{"model": "contrastive audio-text model", "dataset": "drum patterns on synthesised drum kits", "train_examples": 26041, "gain_aug_db": 10, "noise_aug": 0.002, "n_mels": 80, "hop_length": 160, "input": "log_mel", "spec_augment": true, "win_length": 512, "tokenizer": "word", "vocab_size": 159, "loss": "softmax", "embed_dim": 384, "encoder_arch": "convnext", "encoder_norm": "layernorm", "encoder_activation": "swiglu", "encoder_mlp_ratio": 3, "encoder_inner_norm": false, "encoder_moe": "top_k", "encoder_num_experts": 8, "encoder_moe_every": 2, "encoder_expert_mlp_ratio": 1, "encoder_experts_per_token": 2, "encoder_shared_expert": true, "encoder_subsampling": 4, "encoder_layers": 16, "encoder_width": 256, "encoder_kernel_size": 5, "text_encoder_causal": true, "text_encoder_width": 128, "text_encoder_layers": 8, "text_encoder_norm": "layernorm", "text_encoder_norm_position": "pre", "text_encoder_activation": "silu", "text_encoder_mlp_ratio": 4, "text_encoder_head_dim": 16, "text_encoder_fused_qkv": false, "text_encoder_bias": "all", "text_encoder_qk_norm": true, "text_encoder_parallel_block": false, "text_encoder_inner_norm": false, "text_encoder_positions": "sincos", "residual_init": "none", "optimizer": "soap", "beta2": 0.95, "lr": 0.0019, "beta1": 0.9, "shampoo_beta": 0.95, "eps": 1e-08, "precondition_frequency": 32, "max_precond_dim": 512, "one_sided": false, "adamw_lr_other_params": 0.0022, "steps": 7600, "batch_size": 256, "epochs": 74.7, "lr_schedule": "cosine_restarts", "final_lr_fraction": 0, "warmup_steps": 150, "weight_decay": 0.1, "adamw_weight_decay_other_params": 0}
Rows from block 5 of the audio encoder of a small contrastive audio-text model, named by matrix and row number. Rows with one number within an expert belong to one neuron, the router's apart. Each number is 200 + 40 x the weight over its row's rms, rounded and kept within 0 to 999. All counts start at 0.
Before each expert's rows are labels from the 100 clips, of 14848, where the router gives the expert most weight on average: "responds to" is what is common among them. Only what is clearly more common there than usual is listed. The data: drum patterns on synthesised drum kits. In brackets: how many of the 100.
# router: router (encoder.blocks.5.mlp.router.weight, 8x256, trained with AdamW), inputs 128-191
# gate: expert gate (encoder.blocks.5.mlp.gate, 8x256x256), inputs 128-191
# up: expert up (encoder.blocks.5.mlp.up, 8x256x256), inputs 128-191
# down: expert down (encoder.blocks.5.mlp.down, 8x256x256, transposed), outputs 128-191

# expert 4
responds to: rimshot (80); bossa nova (63)
router.4,135,274,197,173,160,225,184,218,153,243,168,179,187,188,165,206,194,153,220,231,138,213,175,220,194,138,301,217,193,175,126,144,205,180,250,162,225,173,233,149,197,175,220,212,181,168,208,162,192,275,220,157,191,132,162,156,195,213,243,212,212,228,182,222
gate.0,143,174,179,238,229,215,170,188,198,230,137,228,222,215,191,223,160,174,247,174,170,249,217,145,207,141,173,235,182,201,206,260,232,195,201,267,151,229,177,177,200,197,195,238,266,243,201,183,127,204,219,192,144,135,203,140,136,266,311,157,218,213,233,206
up.0,277,238,194,275,170,232,261,245,160,234,232,175,228,192,174,204,227,221,180,242,213,151,209,216,206,234,228,252,255,207,143,142,152,248,197,153,249,233,237,191,231,144,241,200,157,150,177,214,191,166,254,167,259,253,184,268,180,171,132,190,197,199,232,195
down.0,239,178,169,203,222,194,170,257,227,120,174,208,184,198,182,213,186,141,282,212,179,220,155,252,117,266,218,211,223,171,183,209,184,203,217,151,212,178,210,162,219,274,208,195,187,239,192,147,170,202,187,217,204,166,216,224,236,264,171,228,132,297,237,202
gate.1,336,145,201,201,141,171,138,254,225,170,168,180,183,206,223,218,162,213,226,197,266,210,195,265,232,149,140,129,152,225,161,212,212,157,262,140,180,201,306,251,190,150,255,160,219,168,260,262,202,151,163,228,168,155,230,148,205,172,213,204,229,232,184,179
up.1,232,193,150,193,196,172,204,188,226,230,207,183,214,223,197,213,183,174,214,196,247,184,246,230,148,256,244,298,133,239,223,146,224,151,167,167,174,258,174,243,238,238,338,244,213,125,207,247,230,207,265,137,186,230,136,150,167,225,223,238,257,170,237,201
down.1,224,123,242,129,168,272,259,144,157,240,91,257,183,181,199,203,216,245,209,169,165,129,236,224,135,224,155,196,281,189,155,196,258,140,200,160,209,179,198,244,240,187,186,204,155,188,217,282,224,169,188,110,212,239,174,242,172,204,196,214,197,277,194,188
gate.2,172,163,162,233,266,183,240,200,196,234,158,190,234,190,253,249,153,207,251,286,162,232,201,188,163,224,185,249,241,202,149,158,193,198,230,251,167,157,160,207,134,159,245,187,210,242,199,211,195,244,188,205,165,189,222,231,241,216,180,201,109,188,189,130
up.2,190,155,179,177,252,221,234,262,182,229,127,225,247,186,158,219,170,183,190,240,226,211,252,202,125,157,189,253,263,236,210,244,269,178,279,180,176,203,200,142,201,164,229,192,132,288,188,200,207,230,200,215,234,278,238,223,232,165,255,222,175,172,205,209
down.2,135,230,201,253,182,284,181,270,187,190,226,232,150,202,163,186,156,187,174,196,197,210,168,238,139,232,173,229,192,143,252,210,245,245,165,249,230,273,169,209,183,192,233,236,176,164,221,212,171,108,177,154,207,232,200,162,166,204,242,194,208,300,239,206
gate.3,189,227,226,205,185,171,199,253,190,160,194,248,157,196,213,217,150,233,267,212,172,125,192,218,208,211,257,186,221,168,136,235,185,189,180,188,211,216,202,196,110,210,111,190,191,223,216,283,199,279,181,219,263,249,238,117,146,225,172,146,118,233,151,211
up.3,237,216,255,181,220,181,223,214,182,214,174,270,202,201,157,153,194,197,227,226,230,120,156,206,181,199,275,222,192,222,192,193,133,214,172,224,241,173,172,203,140,173,146,150,224,235,164,242,172,220,144,236,255,271,248,156,209,148,169,164,181,236,152,215
down.3,177,148,164,180,192,168,237,218,120,163,191,160,260,253,234,172,247,232,213,140,221,243,113,197,218,192,189,186,178,170,213,208,247,179,242,194,254,227,263,248,306,268,289,218,218,167,148,151,213,190,187,191,220,136,192,212,240,184,177,179,179,182,213,184
gate.4,210,278,202,147,224,231,218,227,152,195,175,184,205,204,147,228,116,174,184,262,197,190,154,200,270,195,211,220,201,156,211,136,182,194,136,205,228,206,203,168,190,203,165,246,174,268,239,182,169,187,192,147,164,117,166,210,207,238,310,218,206,238,222,170
up.4,259,216,163,213,167,223,183,161,263,215,210,289,164,183,211,204,241,222,231,171,159,186,263,212,142,190,187,226,164,200,213,258,254,275,201,211,217,181,194,167,232,176,253,156,215,147,166,240,220,220,230,187,160,279,249,145,184,130,105,133,188,145,195,241
down.4,254,168,187,186,167,215,225,159,197,248,162,135,225,185,265,179,170,236,165,211,270,168,235,187,205,157,187,281,169,261,204,164,222,184,258,219,209,219,193,213,137,179,193,175,189,235,217,172,230,202,186,141,194,130,192,234,99,197,177,169,265,274,201,224
gate.5,218,228,255,161,264,201,171,153,208,189,185,163,225,241,129,255,168,184,146,199,218,96,209,244,192,178,242,186,140,190,200,159,224,123,196,268,148,164,194,230,210,234,210,218,212,121,205,328,186,225,181,181,293,167,180,199,202,210,178,185,142,175,221,234
up.5,178,219,173,192,170,228,208,235,193,146,183,192,185,187,216,177,162,192,147,252,220,205,149,174,246,241,185,232,214,289,220,256,197,137,198,240,160,257,225,197,237,168,157,193,198,191,218,171,202,76,188,186,237,229,246,215,192,224,197,169,158,211,227,192
down.5,156,209,231,157,223,224,143,167,204,226,180,221,193,262,197,214,248,206,114,262,182,228,184,230,209,116,162,212,208,234,228,220,224,176,206,168,226,205,161,223,191,253,231,175,273,196,194,230,227,237,192,239,166,217,241,249,180,166,201,224,217,134,213,213
gate.6,232,227,217,113,255,192,210,235,177,154,155,202,170,222,164,225,279,221,152,191,161,177,325,194,146,167,195,234,227,208,200,237,186,158,205,225,185,130,210,204,165,183,188,140,246,199,147,195,238,208,203,198,185,155,125,192,216,198,213,195,281,149,150,216
up.6,245,189,160,158,171,201,153,244,143,206,191,131,172,188,217,232,223,220,192,205,172,204,311,249,133,161,201,226,196,162,244,233,219,179,175,258,204,180,221,234,250,221,176,170,197,188,228,220,199,173,289,156,204,180,233,157,195,143,169,85,215,145,219,237
down.6,172,136,153,232,177,269,173,128,181,157,263,171,201,180,191,201,228,267,222,244,254,241,199,232,204,177,199,183,173,137,168,245,213,229,135,168,269,125,182,227,243,192,243,216,161,170,168,262,246,195,226,279,184,257,193,204,257,280,181,215,198,246,260,160

# expert 3
responds to: muffled (low-pass) (60); tempo: 70 to 80 bpm (37); march (33); mains hum (30)
router.3,212,222,276,188,165,192,213,169,261,258,226,159,224,215,235,199,246,251,253,219,254,195,237,248,223,244,205,175,136,218,209,177,180,252,230,240,205,186,199,265,204,266,164,225,124,244,227,183,241,194,258,236,202,201,173,168,232,179,175,135,194,239,209,257
gate.0,180,216,232,228,195,136,136,133,168,181,215,166,181,121,297,197,254,217,206,175,171,221,188,226,290,197,171,164,205,185,154,200,215,246,242,164,236,258,199,258,192,192,272,192,227,282,293,210,163,293,205,229,182,208,171,216,169,213,171,145,208,250,190,206
up.0,230,164,197,158,258,187,196,166,179,166,239,205,167,245,211,225,291,165,141,211,207,221,152,160,266,97,219,195,194,186,183,206,179,178,257,216,157,209,216,144,250,199,193,236,195,154,191,178,211,208,214,256,198,163,189,218,197,166,219,234,157,152,199,210
down.0,192,187,170,218,147,174,166,182,211,194,173,233,183,187,144,182,188,220,226,202,227,247,170,255,238,224,235,163,163,199,176,199,202,251,152,162,165,222,249,206,184,151,160,112,205,220,233,147,241,161,260,158,255,219,210,257,164,221,197,209,231,233,256,152
gate.1,128,169,160,204,221,207,188,223,121,191,187,172,249,215,169,237,205,144,267,144,133,265,193,257,157,154,198,236,229,167,224,235,242,146,225,185,125,233,151,256,213,235,209,229,204,193,141,274,146,170,98,200,191,256,273,235,175,246,179,182,197,152,215,227
up.1,189,179,241,256,233,107,166,291,170,204,124,244,252,166,226,225,196,185,172,217,262,220,140,209,177,169,259,249,189,137,247,182,161,169,178,268,162,130,253,184,236,209,184,259,193,219,190,160,141,193,89,306,264,225,207,268,189,214,229,141,116,134,143,298
down.1,215,116,189,168,174,245,252,144,139,206,156,186,164,139,214,198,274,190,204,151,219,229,209,141,209,166,125,237,191,239,204,156,201,183,291,224,183,241,152,149,241,208,244,248,195,131,241,244,217,240,241,221,244,233,161,176,183,221,189,100,279,214,204,174
gate.2,285,139,211,168,209,228,154,250,161,214,257,244,204,155,107,218,168,194,142,214,215,245,258,217,216,136,205,233,192,148,123,183,242,256,236,172,178,186,151,224,162,173,209,185,210,168,158,171,300,158,264,295,162,181,178,182,252,135,191,197,157,148,229,223
up.2,119,194,215,172,125,135,104,195,257,243,177,223,225,137,173,203,236,189,190,262,186,208,148,166,202,159,223,224,208,177,277,210,235,158,268,241,162,287,254,222,206,185,164,217,227,272,226,295,134,124,250,180,243,212,178,134,234,181,203,182,265,238,222,232
down.2,128,275,272,171,202,208,250,242,179,245,242,192,213,219,185,126,233,169,239,301,176,225,253,216,187,232,277,235,156,226,239,229,205,199,177,108,97,190,181,220,182,160,161,219,176,247,258,176,241,254,224,176,146,238,233,173,208,173,218,247,189,146,167,162
gate.3,199,181,197,140,216,187,203,293,196,225,154,168,235,214,209,248,257,182,179,182,169,177,175,161,217,170,188,208,129,199,250,268,129,96,175,220,177,171,116,283,220,215,280,247,200,149,191,254,205,231,250,239,232,177,233,207,294,279,189,207,268,197,168,205
up.3,204,244,192,218,175,201,198,205,153,208,224,266,219,175,262,241,166,196,251,267,252,207,207,128,219,193,177,215,182,326,172,258,248,194,256,132,148,280,123,178,172,209,179,160,200,206,246,245,250,216,187,229,153,169,201,202,184,146,213,185,207,181,195,223
down.3,127,229,246,205,158,164,258,221,226,235,196,237,250,177,160,188,240,191,199,200,182,133,184,245,176,182,204,240,241,177,198,153,250,210,181,217,217,184,160,264,198,247,159,203,171,183,211,208,203,200,219,199,195,197,158,127,176,212,266,221,147,273,254,211
gate.4,168,229,223,179,197,149,208,256,280,196,234,223,266,192,174,195,264,196,222,141,154,283,225,230,166,237,171,255,204,242,223,165,190,183,165,211,243,148,229,176,227,205,240,177,209,175,151,215,219,274,185,229,182,269,231,210,210,239,216,175,261,231,114,239
up.4,212,220,223,143,197,218,207,186,224,174,238,268,200,153,219,200,221,174,260,219,242,127,242,113,312,268,120,157,207,202,264,157,207,196,244,156,213,214,180,183,194,173,154,185,168,240,247,199,217,254,247,224,165,248,195,192,164,172,234,279,244,281,175,178
down.4,209,128,200,74,85,219,161,216,234,165,168,284,226,175,227,197,232,205,184,246,167,150,260,153,129,192,224,209,180,152,199,137,224,198,243,164,188,220,176,138,223,162,241,230,230,216,218,190,167,169,132,254,226,191,266,210,191,190,209,162,189,229,250,164
gate.5,207,221,216,147,216,192,234,199,137,186,297,132,134,162,108,206,252,206,223,184,191,186,133,208,211,176,222,182,177,201,132,221,239,198,155,176,225,305,246,210,157,221,182,202,155,151,173,171,173,235,175,242,183,211,259,130,235,269,185,188,242,224,156,249
up.5,180,250,236,185,196,225,230,147,159,183,264,157,211,181,193,157,220,199,267,156,193,248,172,272,243,181,213,223,226,284,148,250,157,167,212,266,211,216,240,167,271,259,163,250,174,204,229,280,236,231,140,234,233,175,192,186,232,135,275,161,155,191,191,268
down.5,275,193,163,201,228,212,231,119,223,137,137,215,162,210,181,194,219,206,238,225,189,171,184,164,248,261,200,146,202,165,158,161,246,166,161,195,261,156,213,231,157,171,173,249,185,201,175,104,217,254,248,254,227,111,188,227,156,202,213,235,219,154,266,211
gate.6,161,233,136,229,198,231,205,222,229,158,280,178,211,176,181,165,171,207,155,219,234,189,217,195,169,247,218,237,187,280,164,205,232,216,249,195,213,243,179,189,170,175,240,180,198,172,199,164,135,241,200,207,198,224,220,251,142,247,208,225,212,178,235,162
up.6,219,183,240,150,214,185,187,214,196,165,208,197,214,251,218,208,257,183,222,166,183,268,257,178,232,164,203,204,196,128,238,208,211,212,200,249,195,122,211,222,232,212,193,239,223,233,167,243,238,177,205,156,172,195,175,108,248,195,199,185,217,265,153,253
down.6,196,194,129,235,195,196,226,174,224,226,228,155,148,150,186,234,138,221,263,189,196,191,165,144,219,245,243,121,245,155,226,227,215,208,183,191,220,136,176,180,108,240,176,239,218,187,149,228,264,222,153,136,135,174,123,234,216,282,200,229,169,181,165,146

# expert 5
responds to: march (100); snare (100)
router.5,208,211,137,198,212,235,221,180,177,227,164,195,197,182,131,245,231,231,216,139,298,247,262,148,161,208,199,232,170,210,211,221,195,230,173,175,213,145,240,191,195,206,178,216,230,126,181,273,170,244,229,198,155,192,199,156,151,246,174,223,182,251,153,213
gate.0,196,250,181,165,255,246,176,193,162,244,181,157,238,217,166,181,216,201,182,199,273,268,203,182,260,174,195,232,248,244,135,267,229,174,224,111,192,231,143,235,250,256,206,177,243,166,153,293,189,221,162,210,191,221,169,192,167,155,142,184,127,247,207,154
up.0,204,198,201,171,163,100,213,237,202,210,247,186,240,163,225,198,212,173,270,168,242,254,248,160,140,186,159,327,264,51,221,181,181,219,168,181,236,225,174,178,265,165,230,180,200,214,185,235,189,170,214,209,133,215,189,251,179,152,210,191,212,194,217,238
down.0,212,249,238,158,267,175,157,242,206,203,179,218,168,247,177,178,191,132,160,150,199,188,147,188,188,154,142,216,154,280,258,155,305,199,242,211,199,120,192,213,93,252,176,181,149,259,187,203,205,194,226,252,233,191,176,228,200,223,195,218,163,287,158,183
gate.1,268,166,227,275,219,257,224,160,229,150,266,236,231,113,226,113,182,231,253,188,208,203,181,189,173,235,279,254,205,208,220,192,185,214,166,245,164,214,131,224,257,220,170,271,191,191,88,287,202,265,223,246,183,118,186,239,247,205,230,188,226,219,200,184
up.1,164,166,173,147,211,262,164,278,215,260,253,198,232,200,221,147,211,212,150,247,270,309,199,162,193,287,248,164,220,156,239,214,192,195,254,219,255,166,157,198,156,249,99,223,212,221,155,236,220,275,272,192,176,214,142,192,216,188,217,237,165,242,208,159
down.1,222,165,199,138,238,217,72,181,164,183,210,160,226,263,188,132,99,185,215,203,159,172,196,188,240,156,141,200,199,244,171,93,137,191,172,214,198,148,236,203,177,185,163,233,203,165,240,196,214,181,215,176,198,200,197,172,187,161,171,216,182,221,250,137
gate.2,203,256,293,206,149,189,172,214,242,188,246,249,248,227,209,124,292,260,313,149,166,98,127,245,212,164,175,314,220,198,162,209,217,198,133,232,198,246,203,166,133,210,228,244,184,238,223,141,189,219,163,169,195,115,172,241,317,260,251,240,190,160,208,143
up.2,206,198,297,286,135,215,203,167,211,189,219,222,215,169,156,168,268,186,302,251,196,200,168,275,166,251,203,248,211,205,220,138,176,187,148,211,188,183,200,186,175,200,248,208,213,190,203,212,256,218,160,162,280,208,223,152,315,245,145,179,193,190,139,238
down.2,154,241,182,166,179,227,247,208,165,217,159,240,153,206,203,206,241,172,240,123,173,212,212,150,135,213,247,135,158,221,191,262,223,201,230,255,210,218,193,162,253,236,189,231,167,184,153,245,159,225,247,184,241,153,129,176,123,196,216,112,128,217,128,295
gate.3,186,207,194,214,248,251,191,186,187,188,176,198,201,215,120,241,209,211,207,263,186,207,216,167,214,218,285,234,170,228,241,235,242,164,307,178,149,188,190,230,166,256,259,119,182,167,156,180,233,235,219,227,242,115,198,208,185,161,244,227,170,166,229,159
up.3,225,167,205,174,117,219,175,252,218,176,215,208,242,225,213,186,305,200,169,207,223,236,238,192,256,261,103,182,233,247,148,232,81,203,175,191,254,173,189,220,203,157,163,184,155,233,214,221,171,243,187,162,179,227,162,262,172,208,254,221,150,257,241,222
down.3,225,166,151,240,189,184,182,188,238,245,184,135,116,216,255,139,233,243,195,180,241,259,186,264,238,177,193,159,256,155,183,202,198,169,241,212,93,223,225,240,150,202,128,200,178,183,170,261,117,170,263,234,214,135,269,186,193,153,227,209,139,180,205,196
gate.4,253,222,150,227,176,170,200,219,225,202,206,238,213,238,240,159,206,192,199,197,184,311,165,143,196,209,267,184,157,221,287,207,134,198,197,205,173,153,214,184,242,274,207,201,236,195,194,177,120,161,195,203,187,188,245,205,211,119,252,180,237,195,193,180
up.4,259,296,184,191,235,254,189,188,150,222,174,195,186,203,209,230,171,150,158,210,247,316,230,224,248,149,197,194,194,250,197,210,231,128,180,206,232,216,263,257,238,217,209,144,229,188,163,199,192,175,188,246,161,212,269,199,225,182,212,208,164,268,208,262
down.4,215,142,233,225,260,195,135,233,132,281,164,163,209,212,174,160,183,194,258,274,133,243,187,195,146,208,147,224,221,221,167,266,182,202,212,139,165,169,231,196,143,212,160,202,248,135,179,186,152,232,209,207,201,258,240,250,207,162,167,167,261,182,185,164
gate.5,77,231,195,149,148,222,210,280,227,188,206,254,181,247,214,215,222,166,180,167,178,199,261,253,178,213,188,259,194,123,203,154,230,219,203,148,121,265,178,229,214,189,264,186,165,296,213,221,225,234,256,273,176,255,87,198,222,241,223,190,253,259,241,207
up.5,300,140,209,214,258,159,199,132,183,201,192,164,197,211,185,185,198,243,230,231,231,222,171,151,207,198,196,156,225,275,197,272,198,160,192,235,262,165,227,214,211,214,150,200,205,124,189,171,161,176,192,128,232,160,278,230,195,155,141,202,177,161,130,213
down.5,204,198,243,178,171,251,225,219,272,125,223,149,145,212,226,202,220,182,204,201,132,286,250,197,217,204,245,223,203,180,258,159,249,92,154,174,186,161,210,209,262,209,192,256,188,207,254,173,261,230,134,193,172,194,164,189,172,250,176,233,192,251,160,231
gate.6,231,263,193,154,228,249,190,180,150,145,162,243,212,208,157,257,188,161,131,210,264,194,91,293,247,215,234,159,134,245,184,239,143,224,155,230,257,213,238,246,223,242,173,185,211,252,162,280,256,197,228,234,195,143,183,248,236,229,148,226,188,179,108,112
up.6,130,184,178,272,255,164,196,217,202,191,208,210,136,184,253,231,207,251,285,188,218,180,203,278,156,175,174,189,176,188,183,165,157,179,248,203,220,188,158,179,190,111,215,181,161,203,275,100,202,204,220,161,164,250,193,166,235,179,223,183,230,221,271,166
down.6,224,226,161,163,282,178,145,222,189,183,190,240,200,165,173,208,277,142,187,169,193,238,257,234,168,282,201,166,253,200,193,204,225,112,229,141,192,204,153,235,183,217,190,174,179,169,191,222,285,239,270,149,169,207,179,214,204,166,265,210,133,177,227,213

# expert 6
responds to: cowbell (71); ride cymbal (46); one drop (42)
router.6,139,201,181,175,256,254,164,169,101,119,214,224,197,180,199,206,212,256,190,194,231,197,135,202,273,274,171,167,156,265,197,283,260,203,235,218,233,162,255,215,244,256,180,191,196,235,218,240,210,228,174,191,198,233,174,254,222,189,187,180,184,291,217,118
gate.0,178,176,114,253,180,205,273,192,192,185,171,175,261,183,193,201,168,173,167,286,270,147,205,150,165,177,200,310,199,166,243,164,188,208,276,107,230,168,210,178,162,234,149,192,196,209,173,189,257,136,223,202,185,226,192,166,174,186,247,214,277,177,172,248
up.0,184,228,221,176,234,152,228,178,240,168,235,273,188,225,135,227,254,207,166,183,83,149,207,200,197,258,210,140,252,243,192,190,109,234,219,189,128,199,122,228,180,204,242,192,215,172,154,206,182,205,192,171,179,165,219,191,134,238,173,180,141,199,259,162
down.0,225,155,213,169,255,193,215,199,194,210,269,252,181,267,177,174,188,235,222,206,127,252,215,238,241,144,163,153,155,204,240,205,198,184,235,105,248,175,172,201,194,208,258,207,281,208,207,254,291,286,168,194,189,124,216,231,238,260,150,208,206,221,235,164
gate.1,207,183,209,113,219,199,238,192,240,199,241,250,183,217,229,240,172,190,162,168,219,275,156,216,257,241,249,146,221,163,213,169,157,128,173,217,199,214,188,224,197,242,213,214,204,229,183,229,201,280,168,168,211,231,172,215,193,221,250,179,214,160,225,237
up.1,234,182,203,91,206,181,224,237,247,222,276,254,152,213,232,239,176,184,177,197,210,256,172,185,242,228,248,148,180,170,208,198,154,118,184,216,209,229,174,206,199,273,217,197,216,253,181,216,190,259,169,191,221,229,191,197,195,238,269,191,232,196,226,221
down.1,230,165,157,200,206,268,200,201,197,194,217,229,258,242,173,301,223,272,204,234,192,214,241,218,149,184,223,232,178,170,202,115,220,177,168,150,174,213,165,244,254,236,131,252,188,161,232,210,182,233,281,234,263,278,256,256,178,138,140,176,206,194,148,253
gate.2,219,177,223,102,150,151,196,173,228,178,187,205,170,131,202,138,236,252,248,283,188,216,220,249,220,177,219,249,258,183,192,162,137,193,204,280,281,197,200,218,179,150,182,121,252,164,178,146,187,155,210,135,157,263,196,173,203,140,220,203,181,228,181,233
up.2,157,166,200,212,246,261,209,237,163,164,192,224,224,226,231,247,222,169,157,121,198,181,176,159,238,183,204,206,78,208,204,263,263,214,164,167,155,222,184,202,230,213,228,238,131,258,238,241,163,244,154,284,228,205,205,218,167,270,236,227,188,162,230,155
down.2,192,238,125,188,207,140,236,198,191,202,249,188,138,229,229,201,269,177,211,205,230,196,277,143,168,187,193,224,196,278,284,202,139,175,244,186,159,171,180,134,189,259,217,230,86,271,214,189,265,201,216,215,245,233,189,218,242,203,247,215,177,204,155,173
gate.3,94,264,228,249,221,232,190,282,151,127,171,219,216,171,154,185,205,163,226,122,212,158,190,155,182,228,144,163,148,273,176,249,239,171,164,221,182,326,143,175,137,233,255,149,117,208,148,241,231,177,139,193,220,172,218,224,262,96,217,110,167,233,238,254
up.3,180,186,189,146,188,299,107,182,167,152,285,184,196,238,262,225,270,202,245,149,182,196,150,160,234,227,170,248,137,156,174,242,267,137,273,172,181,199,222,151,223,171,221,222,219,172,218,206,160,215,186,194,156,182,165,186,170,233,190,221,168,138,203,168
down.3,162,248,160,166,252,194,222,147,272,178,230,208,163,190,223,143,197,163,223,210,229,280,213,201,227,116,177,152,137,188,174,184,273,239,168,200,254,238,207,182,209,169,262,206,200,141,163,204,199,253,178,178,264,116,187,181,249,265,207,251,251,119,225,170
gate.4,204,165,136,215,154,223,161,187,202,246,200,141,223,158,172,201,232,212,153,274,280,245,232,178,156,146,238,144,232,209,125,248,204,210,183,278,145,215,245,200,175,229,165,140,197,219,144,141,243,238,198,169,226,201,147,220,232,169,251,259,194,175,235,174
up.4,213,261,262,210,221,201,206,212,163,168,244,240,185,289,241,167,184,197,216,132,128,163,182,207,242,242,165,273,129,171,294,160,183,205,209,152,269,139,139,202,226,205,242,244,202,176,246,279,126,167,196,246,193,181,228,212,212,198,184,208,183,240,183,220
down.4,178,252,252,250,144,181,177,199,138,176,224,176,177,238,251,179,187,221,209,193,233,177,254,128,183,150,176,274,172,217,145,179,174,205,212,132,242,192,252,135,205,152,231,251,243,192,145,161,233,233,237,263,225,127,209,208,247,232,190,177,202,153,251,151
gate.5,216,212,194,236,216,206,224,301,211,147,199,189,196,202,257,204,222,191,209,228,179,239,228,92,277,174,209,238,214,179,223,195,229,297,148,214,166,178,200,150,176,237,226,223,184,230,210,282,225,162,102,162,190,167,205,233,173,165,265,221,209,119,151,199
up.5,135,210,224,171,191,235,187,144,236,191,288,236,214,248,192,185,205,143,201,131,230,247,271,212,120,206,246,187,157,252,244,216,155,193,283,180,203,153,217,231,197,239,183,202,174,193,230,191,160,262,249,225,177,266,168,195,256,186,200,128,155,271,190,199
down.5,263,320,208,186,145,158,194,211,189,133,174,192,243,173,190,214,282,184,162,250,145,281,193,229,201,215,171,184,175,268,165,225,219,273,132,199,152,205,197,221,237,208,251,184,222,207,194,159,148,178,192,220,180,172,180,200,210,193,120,157,111,161,178,229
gate.6,249,234,124,150,256,126,187,208,160,179,142,204,218,224,252,228,209,227,195,219,236,214,131,216,126,153,168,153,228,229,168,181,252,139,210,203,118,149,179,228,166,228,239,191,214,207,228,221,162,188,234,199,86,143,203,211,159,147,158,230,222,197,162,199
up.6,180,181,191,213,186,259,213,291,152,203,197,239,174,250,229,151,216,155,199,169,227,135,215,222,202,197,213,215,210,237,232,178,181,296,166,215,231,223,215,151,170,266,142,231,187,193,143,204,271,222,240,222,229,280,237,152,234,176,208,181,207,240,221,196
down.6,246,164,233,237,137,155,253,178,144,137,208,174,214,220,173,160,188,188,148,167,177,142,240,135,250,177,140,234,214,202,240,154,163,265,124,203,120,168,133,225,168,191,243,114,130,181,178,279,215,241,165,181,209,234,211,192,244,197,161,241,188,190,208,264